Rows from block 5 of a small image classifier, named by matrix and row number. Rows with one number belong to one neuron. Each number is 128 + 24 x the weight over its row's rms, rounded and kept within 0 to 255. All counts start at 0. Numbers have three digits each.
After each neuron's rows are labels from the 100 images, of 14848, where the neuron reaches its highest value: "patch colour" is the nearest of a few named colours to the mean colour under the peak; "strongest on" is what is common among them. Only what is clearly more common there than usual is listed. The data: gratings and oriented noise at many angles and scales.
# fc1: MLP up (model.blocks.5.mlp.fc1.weight, 1152x192), inputs 78-116
# fc2: MLP down (model.blocks.5.mlp.fc2.weight, 192x1152, transposed), outputs 78-116

fc1.157:165076150120080173121152132192175172145154099119123154104173165091122140157077159150128119099096087137128113137116104
fc2.157:144148101124149127114151154118136132130105147105175086154131139130111149103152170092157125122131118165167152130141128
patch colour: black
strongest on: very coarse; dashes

fc1.647:129065138082193144116143141131123125141158147145138166127140111107118118082127160142140116176128089138128140109131164
fc2.647:112139127103125141178108126115083142121111159119157097151116119110117131138140146155122143165116109124118118119143136
patch colour: brown
strongest on: coarse; sine grating; stripes at 135 degrees

fc1.717:165096128117086135155167126099134107109115110190093139165164131116131164122107156143149113109150127150152101137113107
fc2.717:126148141098136146116116121180134136146096124140119107141123125140070102092116129144136142102118109166149107186114142
patch colour: black
strongest on: dashes; very coarse

fc1.463:163088132108218130120142147123103170126129138144125169125155106093132134091155145148158106164126116126129145123128159
fc2.463:119122130111149152165100118122113103137101151125169102164121131132086140131133155153109104144106141125118130115126124
patch colour: brown
strongest on: coarse; square grating; stripes at 135 degrees

fc1.424:103140116151092107119110104117146128125125119156100171130117091119098163117134139150129122109112115132130173095102125
fc2.424:117139127105126143138156091127188125136096146126112103138137105133150116123084155118140107131155095128121128150123151
patch colour: brown
strongest on: medium; dashes

fc1.96:109140115156090102120103096116152132121124117164097161127119097122099167109131138145129120113112123134130170085108131
fc2.96:114136132104129144142159090127181120132111146129116106128132105133153112121094154108137110132163098129126128150120155
patch colour: brown
strongest on: medium; dashes

fc1.719:124118151115126158148163140147171111099124087169095109126187119099119150124111131158115137124129106157140109126117110
fc2.719:133135145134126108095105119117129154157137121124133134126091129127113117112175126139164098147123107130163143159113156
patch colour: black
strongest on: very coarse; dashes

fc1.33:150115134104065102123132128147149111122135127180138116104129178089155108088117151144154106122142147142114133140118111
fc2.33:114174112131168134104140115161099138131092138094169099118137148135149132108115155107152100104111125129146111165145141
patch colour: black
strongest on: very coarse; dashes

fc1.124:170089123108049129126171134148120121118138113159156115109169138138119124125107129148153112105126121166126105111124122
fc2.124:129160094116148112120145125153123127138138143132178103098119156121121144111146163120134131126102139135136146145175116
patch colour: black
strongest on: very coarse; dashes

fc1.579:158122108133112125134133199116077127126134124112172133160105130127111134129114148142140151114120094152135182112074130
fc2.579:091086157100157106117148124136121149123125162136165147145108155135122144098110129123138114083136157105134139117164131
patch colour: brown
strongest on: very coarse; sawtooth grating

fc1.48:127156088163133113114133168105142114132130091159109138167153096104094129042141134134125120138094118147119121121131155
fc2.48:107096149146154115134128129094131154156159142136128176105148109116144116122107125119145147106139134094146163084078124
patch colour: black
strongest on: dashes; very coarse

fc1.447:166087129119051121145161141121138108114134108176135142148163142113122132137129152131160092121137108169154117145108138
fc2.447:107168108119155129136108116159148117132124151143135109116114132130076115109136133140142168127134135145137113157123096
patch colour: black
strongest on: dashes; very coarse

fc1.497:108146114154090103125101093116153133120123114164090160127120093119104162106130133138130124114107127133129165082113131
fc2.497:110136134114122143142167091119180116127121146138112107126129103136158106125094152106135109126165095132137135147119161
patch colour: brown
strongest on: medium; dashes

fc1.712:172125132109071123111164120139119106107156113134175121111160134144112116103102127141150152100108112178126128104133119
fc2.712:112186106108152097116139139124123114159150150120159119086136153097141136118127157112143148146080137120141138124174113
patch colour: black
strongest on: very coarse; dashes

fc1.563:108152115152093102128104094117153134120129119167090155121122098121102164101131127141130128120110126134129163082110138
fc2.563:108135133117124143143172087122179116130119147141117115122128103131161102124098154110133106125165096134144134147119161
patch colour: brown
strongest on: medium; dashes

fc1.185:101140113153097108125101101116147132126134120160098162123116100121092167110143130151129115115113113134134173088096131
fc2.185:121132129106126141139156091139179123142096146126113100138133109119150112117092153113139104130152095128126116159127144
patch colour: brown
strongest on: medium; dashes

fc1.379:157093134118065162131168130182155152127144091138116150112174148137118136146101137148137123093121114172123103127105108
fc2.379:130141090109141160111127143120109111119127154131140085133101134119115126104164154111155131118118121158139147145136104
patch colour: black
strongest on: dashes; very coarse

fc1.229:109168117143084107132116108109148143117129127149084145107130114112098156095130109141138136129112135125120148101118163
fc2.229:095130123132130138148192085113171111136130137157115140121122101139171088130099149114119101119174103151159157120119170
patch colour: brown
strongest on: medium; dashes

fc1.499:168095142125061110133169151126101111118123101161171113127166106128111143098136139134153089129140130171137114122121125
fc2.499:091164127121141122136113134168166153132179139118146141075121136119088109140121106160153165111150136145126149131137089
patch colour: black
strongest on: very coarse; dashes

fc1.759:103100154113155129134122147172124140153124169058107122105143129108128095136155112150168097148082149100133132150171154
fc2.759:115142093139165107100149144118171171118102133119102127130131144097088125102125106134129154106110114151141112133104115
patch colour: black
strongest on: dashes; coarse

fc1.501:122098129096177095132094115087085075106127097142138152126136150149131159125133109137087155162095141116125166118147118
fc2.501:094097135112135168158124138105177161137136133138113139151104118081078122106103109117137117165111116136133140129085162
patch colour: black
strongest on: dashes; coarse

fc1.36:123113108171107118133137149173121106150125124169139147158160120096116148065149120152151078103128111134115109122098103
fc2.36:082126128152135111139124130121151125113139124110095142089130146119135100160089129114145149104123116100139170091130171
patch colour: black
strongest on: very coarse; dashes; stripes at 105 degrees

fc1.184:143111125144117138134128175110085136134155131124165121133101115120116137120105162140120154117128105152134180124093142
fc2.184:088113155106154118121147117147132153140129151142159148148119151120125167101141121127148104105143143134132144099157127
patch colour: brown
strongest on: sawtooth grating; very coarse

fc1.81:113150155150124112097167138078095148148168082110130138144144092132101116117114156131115104112150108159142119117099157
fc2.81:119115151138061147130127118126139155152097115121121084120110138145120164135146084115118114137145119143129133087153094
patch colour: brown
strongest on: very coarse; sawtooth grating

fc1.469:151115131107075137131151151173137142134133112143130146127199138116115119142104136153161118119111117184120132137112138
fc2.469:099161089111140114091136107133125138122125130110164094140117145106121142105125151118127110114121120126148157125158100
patch colour: black
strongest on: very coarse; dashes

fc1.688:105156117145087106135109106117153136120134124160083146109124108121096161093131117144135133126114126133130154091111150
fc2.688:104133127126125136145181080111171119131119144155116131119123104122170088121100147113129096122159098144153142141111156
patch colour: brown
strongest on: medium; dashes

fc1.549:146115125139121139129134180098072134132144118118162127149103113118102131135116155129135150113124111143130179128094127
fc2.549:075095153106147113127147122144141145137125145142159135126113146140118164097134126136144120084125162125139145100158135
patch colour: brown
strongest on: very coarse; sawtooth grating

fc1.128:114154117155089101126103093117154138120122121164090161129126096117105163103131128143128127119110126133128165084116140
fc2.128:106132131114124148144175088121182112130127146140114114121130104138160103125098154104132109124169101133137140147120164
patch colour: brown
strongest on: medium; dashes

fc1.676:106148112148096099130100096120151129125144121167094147111117109130088163102136124148131122123116118140139169079100146
fc2.676:113127130115125140141156086131173123135110148145115110127124112110159101110107152106132106126154099131143125158114147
patch colour: brown
strongest on: medium; dashes

fc1.435:109157116151094106131105095114153142125134127164084151121129103118101162097129121147129131127112125128125158082113152
fc2.435:102129129123117151144177084115175111135125143147120126115128104128166091121099152113126104123163103142146139147119160
patch colour: brown
strongest on: medium; dashes